config.yaml
encoder_arch: "efficientnet"
model: "image captioner"
dataset: "views of escape-time and Newton fractals"
train_examples: 145000
image_size: 64
crop_scale_min: 1
horizontal_flip: true
tokenizer: "word"
vocab_size: 29
encoder_norm: "batchnorm"
encoder_activation: "relu"
encoder_channel_attention: "se"
encoder_drop_path: 0.1
encoder_depths: [2, 3, 3]
encoder_kernel_size: 5
encoder_stem: "deep"
encoder_expansion: 6
encoder_widths: [32, 64, 128]
fusion: "cross_attention"
decoder_width: 192
decoder_layers: 7
decoder_norm: "layernorm"
decoder_norm_position: "pre"
decoder_activation: "gelu"
decoder_mlp_ratio: 2
decoder_head_dim: 16
decoder_fused_qkv: false
decoder_bias: "all"
decoder_qk_norm: true
decoder_parallel_block: false
decoder_inner_norm: false
decoder_positions: "rope"
decoder_cross_attention_every: 2
decoder_tie_embeddings: true
init: "torch_default"
residual_init: "none"
optimizer: "muon"
muon_scale: "match_rms_adamw"
lr: 0.0017
momentum: 0.85
nesterov: true
orthogonalizer: "newton_schulz_5"
adamw_lr_other_params: 0.0023
grad_clip: 0.5
steps: 9400
batch_size: 128
epochs: 8.3
lr_schedule: "cosine"
final_lr_fraction: 0.1
warmup_steps: 1880
weight_decay: 0.1
adamw_weight_decay_other_params: 0.05
Rows from block 5 of the image encoder of a small image captioner, named by matrix and row number. Rows with one number belong to one channel. Each number is 128 + 32 x the weight over its row's rms, rounded and kept within 0 to 255. All counts start at 0. Numbers have three digits each. After the name is the row's rms in percent of the matrix's.
After each channel's rows are labels from the 100 images, of 14976, where the channel reaches its highest value: "peak at" is the part of the image that holds the peak. Only what is clearly more common there than usual is listed. The data: views of escape-time and Newton fractals.
# convs0: expand pointwise conv (encoder.blocks.5.convs.0.weight, 384x64x1x1), inputs 0-63
# convs1: depthwise 5x5 conv, stride 2 (encoder.blocks.5.convs.1.weight, 384x1x5x5, trained with AdamW), a 5x5 kernel
# convs2: project pointwise conv (encoder.blocks.5.convs.2.weight, 128x384x1x1, transposed), outputs 0-127

convs0.78 091:148084117154113151157136140143126156127161130139177144118137095127222146166151088103178163172142168077187089120102139113158069159148142129148112100124111217149128153071114120079152155159129119
convs1.78 111:099082109090103093132101121123088119139159078098131144116079064104103074099
convs2.78 123:120119141116053118112168150086053150104102079097168072138223132108167090160174087069176125125141051183130107137088120127127099114171142111151153096041154105144099124167161075113143162140103141125137130135099066118134121108158125103149152164119171102113120146099119112159113149129104141148125102184090140083120131154134108076175113174163128144178115150113074095112141086141156165110165
peak at: top left

convs0.173 125:150089168123111123151161113190110110176145161117154155102072079075070138089120121145171087141083151163114100180144137115126080134118142162071129085131161124124134189126129152080098066145079126
convs1.173 101:136136128118087139170161150131166161158120080173174168135081154128117056105
convs2.173 100:197150118125118105138149168151195143149079113118084120087133149097130130172183166068117082148136120120130168152116108139131060081119092058143142095133163090141140128169157084092132117147123135093111178130118138127129124198137140101136128125147147099106139145150111115082132154148193152129152083179174077095113130133185141137101195116094162126156121119094089140111076003107178110128113
peak at: middle right

convs0.283 090:113097158140138123084182175090154126168088118095175144145104124148126166093125108081128124080167166167126069093069126195132133196143082094129120125074144130143128142135159109138078172173165122
convs1.283 089:128047088132101146093065129097134109092138095123089102107096085112097146112
convs2.283 081:139149178152134089136078155164123192081136102183109107188123123109127145093119124090104064106084125123139097183141129104075155137123114100113071129123090191164098085142086141151092133141149159125143154147085175094115080103154107118127077110160174194115125163095196102126157045122156140135145109134179175156157067153171133109137176084125133141178169196143117139143100133142111136156112
peak at: bottom right; middle right

convs0.183 083:111132176117115155100176155085118162125098130115144121176178128137181194094152109182122120079169079178110124173075092114151156149094091082120133094084156106106117122101108183145176134156102160
convs1.183 109:087098055074097133082087141151117127117132169142184144119129159131115124077
convs2.183 084:181095109142140162187156148130113157119166081084139174169093092119168157096066167149183179121132102120104120114140083100067107119149130146185119093137164113160167120200134129124172091085071120090146136082123130116143107075085139136132149138027175155123130125136093185185147127085169111119088125096121113141081127158086166114076123084128163145117159109124159143081075127141111138116156
peak at: top centre

convs0.140 083:126145173159100131127126123093175097133157048153136153079093150114131092050155117124076155132116107073079172085122100149120076086147145128184113140079143102134157084148106133146161074121130092
convs1.140 089:128144149134151182126174138149153165139138163170169139150190177161160156175
convs2.140 117:076075093151088089108139184173167130162151134099170073112154141074074184054077073115152114082151115143157124122100124139109114116158169093141154142148131106149109145103146110145149169157134140178170111107031147094179144115146120172125169104120181181157097153144155099089161106158116153085102154189124151088167147106104080122100146085188141099155141117079152118130154112138123125168118
peak at: bottom right

convs0.98 084:122165126136073153093150145112094108163076104115168156132176056130147136148079116134164144178183135144117066153134165133146074158082063134102156147153144122083099140076161123085150154113117169
convs1.98 093:123119119156133101154150153170099114110173211118105151157185085117129123181
convs2.98 081:077121112137134108127139135104172099097097110153109112105091139156107166107131187149086120132145139173156186147154087091174087130153074083119077141101136129104089064072157108132175129116141121062111159078082103103145117145148110153081226161148091027132094128141125150082116185193091136156180127113123098183124091136140116107126147107147142106072112123172110113124155120176118116130103
peak at: centre

convs0.213 101:108113091116091087105172135133132164110106147062141115073145124096142173104151179120070164130115169110138171131113097104135115098127176177143146173120128175151071128076143081164163139190072154
convs1.213 097:080096115130091101127151165116122146156183147163174173134098184125135074096
convs2.213 102:113111149126152109197163186105121133068140154103164145154092145132119133115161113077162079182143129105065161142099159181135195112060113113163097179184130130100186085150145117122179121111126076135137069137096093110180137128074084134153123125113102101158137121151106133113095081146109127156161100094149179100132189134117185171170134116125180163090124109105078168095170153096106146112170
peak at: middle right

convs0.31 079:110102093109158155155161140099115071197187160104137154089100115108123100078160138101160111135082182084101120118071184160169143161084147104172179086155094135175125135093121129102110125158109126
convs1.31 093:110110102080107117118120107130082125107166130063115144092135061110099120056
convs2.31 061:108121171104120112122096084112143118123083084152165107119127094068122124060178105109148112111175124110202108124124129096126109167187099093140107107094168154100138132133120122156161151164109189120158153176098163068167138144099169091111142067085135105124131132099125040148089169132086159112110119099074098048130102129159125121156090135114131106141153166194097055127126125102139089064159
peak at: top left

convs0.217 084:176151159059153145090153142060129147073139107081103150109150152150105089163094114112119133124091101100159077170182124146194140103109133105157057097129137081085103125126133130146128164086164097
convs1.217 095:101092088129113118079105080101069103135111073106116104088095094096096105104
convs2.217 085:108107140109122141088117137073124071126142162118193076102156112167170122087158133110175068143074151114130153156117053079124123133143136170158098116120099105182117093096168159139065119104162105070164120120107154161097129212153145139184142128106121140086079127077111163144119113089155182085144093105115066149051136083095125108133172135123131120145095134178125172123121131155145070115090
peak at: top left

convs0.102 100:150189191098101165145159144186108132093122122129150116148162105126131109113127183068118103083075086151085108127151144074164169190096097105063115128128154143144113113151135137173086160148140181
convs1.102 095:156148164123163163187191137162151137143149176116094139111198119140138146162
convs2.102 094:106143171166142101158108110129134076156158137142123155154113151115126109164117171119121100174130122146116130072173107150045135139134150102129135088080049134145115077123143046153126126141105148083167125093047130079117120172146080126218123096075113137097117155103164153105140191138084153143127115110108115073162119105114151097134144148134120122197052075127189109152153100140170115146098
peak at: bottom centre

convs0.336 079:198131088131082137081131149173143166132121107115184136145080172166138165118149152128161109090102094167121181057093113170137162107089142091163106186095107132129100140098131159142109149176097082
convs1.336 092:104104116096132120131104120082070098137127116111102118067104134113077078056
convs2.336 087:123121098111126141148109115148085181086106106082091104110148154118142113166173113148143080085124121098179136138138119104101088079096120178120169087115192165154139127156115144075066211119185155073197130077129149117192184126122121094147157173083131190132093119159099105100134110110125177100143123173125195098147119137067134106171131152137164102143139165070093128131170122143081128146116
peak at: top left

convs0.119 084:077135114111197145117118062130165130095138137088141166085113110152165107185158107099141109139151124101174080139127151158097130162143107085054101088075092138111050097113122167139111171144145125
convs1.119 100:155165165125131167158156167140132158140119155110133174169193132166135167192
convs2.119 099:180154077131109103111114088157143084140133123112160123151118076136072115140079120149116125152134183143094114126159141098148148121169115064176108072104152168152091068121145142159117092147084108136096130084120187165166126088105099141141103134098204097142108102116136120073148177178109109161107134132134123147164090139170082098094119159085119066116131235173087109148202163150115132152112
peak at: centre

convs0.228 103:151161096135140100152081084117130110137123078119111144193183135090196131099131152096118162149130161095162135117165114098045172186139121116099099152180098113170128128109133150112179115134198099
convs1.228 088:108138100079087105118113114113119104109094104177149142153131156190197169166
convs2.228 108:143144161101093064121100135091151150116156149152063082171165112100127111087167121145149189092083167091115072156156126123110097150098150116136113116111108133114124153087148089158123144104095111112084124071093131160091099147123158125074144086140133091123205150133146166154167128100105135101122137098146133113149104116163171180102144053119147157195150124124068111140131099040132152128020
peak at: middle right

convs0.203 128:099088106095167059139133139141116060090097115110116135121143153125118112179139105109192066164177169133181149167145188132119106131085165184145174148127126137106189102136147113080105157103144112
convs1.203 099:082084099138151114125134139133152178142125137150187157119106157181169087066
convs2.203 112:162170149144093186070087064121068063124102163194123151183149106102099127143074149152109135187147139155086146159053126126094140087154152137134105193148142126181069163115112118134128107141186160211161116122157127143057115135121111127174187161174160087137140073102127095117115121172149101125121128152125180103158143140146110112111145138131090121089113144145098151098108132128167147172151
peak at: top right

convs0.367 090:162142143066092085130145148130129142173156134160168138075104157096157158142089160156172170127095042153126122067095117130180147090077104114094088164084124139092131102133154159105134100148175158
convs1.367 090:106125142114140134097109129163138149077131119170161133078090186191119062112
convs2.367 087:145127164075159157141115136161164063121100152107153127149145045191128130177093144077171167120129133110185133133152125137100172115091135175128073070173159133119126183150176173094154179164108186067112107119147182173114105118131141146128166113134149121127119126100128202090116178171118114113183149125068063121091135154133118145169092140114153129129075096175164102152153167139130119167132
peak at: middle right

convs0.147 109:130138181125161126044153137124084132087145131121112142140113116200182121093152119163112107115052105109116081151112122159151078072130158105086065109152135147096095186077121126143124078114143123
convs1.147 105:115138132139135138136155160159146159159187197123141185140206133123118141171
convs2.147 112:135085124173116130129138173186086141151094072117142150108090107106155160125148116141119090149108138094104109152114081187168164142171097131102184109128138080102115070142102160119117073168141157155188099166125155124142041078102138087119104151120095136147081161085170123131163118115065134180090171081129079134111089122056170106169120112081153105121104119138136082174099083156120160114180
peak at: bottom centre

convs0.234 082:102101154116127154125147089112089138089076080100156155178139170112140084068120142136105135194169168139176158105134160148093129086076152137179114176158069130091133158150149105124110142115091193
convs1.234 083:123101162110110120096138147143083047102146120120101105097113124117071067083
convs2.234 072:111167131097114126107093169179090155125172117175127150111154099105101168111155158120142094099116142148112103135129139163110153078157155124099151095030132148162090118060133120143112082160154111137147161068115088124123160127097101101092097105078156118155136108109111136088171113107148079116059043126174115152151154159107106098114102069099168093221108102144066116160165132146112082169101
peak at: bottom left

convs0.353 089:076125126109149100094097179123163140095162098075163119094094131122137175119122109118173179131177158146188088098110126113104117133159149171132165104123069171205132110084165132174175101124164149
convs1.353 099:079107113091121081088105118102118133132117086108117139100093089060088094079
convs2.353 086:123118152140041153130135120131129095172083109128148074130187067095144109152094129129152129124113091145146155126146075167168124102139164097176077098144147118087088120134188141140141125125103110130088114151126109089093152112170152122145171138111101153066126111085197062126137090162176157115088172163068089129110086114075149142136137173090094072188128141136158093160179093143157113098194
peak at: bottom left

convs0.160 085:088172110050119131148111135148147179139097086098169176096074125074092104154108115111174115168106107104081106142121103180115165099106078124114154134111142078130126171184184122122172154138168140
convs1.160 091:091104130072087118056111140076118121122129086089119102072139093131098155116
convs2.160 077:083117162125118165096129125167126118061161143163202073118096115091124142142131133119129108160082098178165195140100146140157110087107189121167138141141118176149111097168127166129117128099147102069138150131100124106162102151105107120084101121177155165081070159157141095086162113112056149158139108111177096118078111078175122134133145156133118087166134148075144158145031157089177104121175
peak at: top left

convs0.252 185:123159136211104129155182153136142118134113153166137106085110121110187153151126134112070097176058117094161120097107119185071142108105087161133080149127203168119166117122089118137106164134124096
convs1.252 106:082107099104127122158162154138085149194187139093155178179119134113107107144
convs2.252 175:142120128139155062117180106106123141166076081084124125116129100159161123145139165174139117140109064099112183170088152146118093092086084140154137170128116151145122099093108156101115150131121148123085109130090098084119090187143170109184146098087160189135147137084081165137188122113145096164129148119167118153204124072186108093160110099122148088173085117172106155142191159174127142064165
peak at: top left

convs0.174 121:109206147131130120135145084130065135143096114098119111148115114130174103127134131117121173149184116125130126162158143154109156207144169175131144175114091171134180118041139108083120092155183084
convs1.174 122:149120101127119119064087084118125097093081084110091067101080114121096112124
convs2.174 146:127103064166159101126203173128122141122146109103090105199153172162139166128141077147101112126076114172146042093133134160151163127091134131148123137123164091117124091171163134144136131164046071058193111107124121147120074071110158139180100076144146135122168115118101150150124165097169127126182132194122149117148174178119141097107150073138139178118138125074113114137111097141095112127112
peak at: bottom right

convs0.80 091:086204185091119190101125135134153191137113079109106105098136134144135171105112160110149097040098122139103189170085178143139112150108105155129095157107127102112120144161183171140115125134166131
convs1.80 107:140085091114103097105089067106085124105124090122110132080084120110074083109
convs2.80 101:099124193142123112152075145095105144105115118125183104122124128136094138036182081072116055125137160180172186177154089159158143127132137102086096136130152124164113066145161145073072122099114096127107120191095108065128132181119190113164080095129118120115139168142133149085143075140168165068163158126162104156121076107109128122135180126102156131115160141112081130133121164153130106137083
peak at: bottom right

convs0.279 077:110166076094120132190150145070167171160140168127091090114158141082145133119158129105104084134092139167081086067097182172095173098151116122127159118109087102173144146129077124098155144133083163
convs1.279 085:141123120093098101124077132091081113075137138113130066101147073117088075115
convs2.279 070:082115153159138135207162086122133163145138106114146079143115124141155114132097120160091173134125117142188124118170171064144063102178124103163194172065140116118098137141122099121144126176076162080147129174152137109175156065171055126105083105148155143132078151093144141114141108148090144107136111163091093124071087115106122122144173142093069109196147148208143086131140096124124142141112
peak at: top left

convs0.212 091:119126124075109097080132164103148075089119088103154064116135128170124125076159164136132073059085115105072111122155097172127159076129127119146097127087110091139137122187127159095181122121101075
convs1.212 103:149110121096077164152146109078178135144128063157139137107080142144154119065
convs2.212 110:140109084129216134145132090140109103092206113140047160082120098133110167083129113132167091118147109096114175121101143025156126127100108155099166092118104083158110112147103136149180108170155115113109161128149164155113077167152110139088121082115193105222112162076140108144122141154143117099062073142116089136167122127069135160109108116098122121094111103127129139160118174138086118113138
peak at: middle left

convs0.45 118:098134092073099136113143125093155095107136171128148040174184155089112119123118145149129116131185139123152144082143112099094126142106125196102144196099127169133114150094136090114063140095199109
convs1.45 114:099076088132142145115115112123123096087105147155112095089089122136133051061
convs2.45 115:100181063138142103076095111104140089151123115112150105179078171128079077124121093076118095126119124082115101077132164119118194112108132129063098112117098179112119090050123110142134178196116112113122125116066125139117102087105116150128122123116122153115125154107181040104081121125123070162106091146176055077129145084164120117160160127119113097166129097160068157137080110139168125127130
peak at: middle right

convs0.356 081:112136158131103167115146161191143116078153160128068105085126155140186095115092161117126186169139124149179120118137145156073088190123120128119141175140128146071166133168197159114160117164150176
convs1.356 091:120126089044125136156100093094177097125087119118125130099107097083130069118
convs2.356 061:105133125085082123150167131132151114127096114116093122105229132158128129137152116138145157141165084158162129155133084100078188139141047070144191166119097159145113102161157104107136169061127141128090108170070127124114146089203071105139156121113170173153106122087152114091088111138128073099146096158107134146131146096080163121120145146108094171139050123163131151135118093173151141200105
peak at: middle right

convs0.254 085:139075118160162084110176099152106104127150147097122106130112159111225133089137181218161126124126159105131152119170136111152116163126067143094114100163147120179106137127193120174180126135130134
convs1.254 089:142088098126208132133091168190097119105176121147173108131096117146159121150
convs2.254 083:149100140162121087111177092085092147128120139126125092161113162150166103211177106158115070176110129131094141088140151139107149129098152150146110127119157128143113125109040096138039221099129157108139089183161131125100153116161193083087069115140136129117149123140144128116155125138161103144091092145158114107079097121155169070071087135107148183124128126125125134098110071169101174173086
peak at: bottom centre

convs0.135 074:137134168127137133196130123162122079186182121096134184103129166085154160053091124165141188063073156154175107095157139139147152104118107074130134081151162130150124114150097106144116128137110161
convs1.135 094:135132106109135139090086135069129105092094080118111110138056106104097078084
convs2.135 081:147122106163165056132104140112148152078128131184072152159091122102123166106121110157117061115144051147099138073173119147148119131151056158107149104154174147124113105131129125125155123115146192147088134105066126135211117154144088118128143119146140145132082138123161142068129134111077172143124146174181119177161093114140131079080161137111167096120199136137060158142139160075071136169161
peak at: bottom right; middle right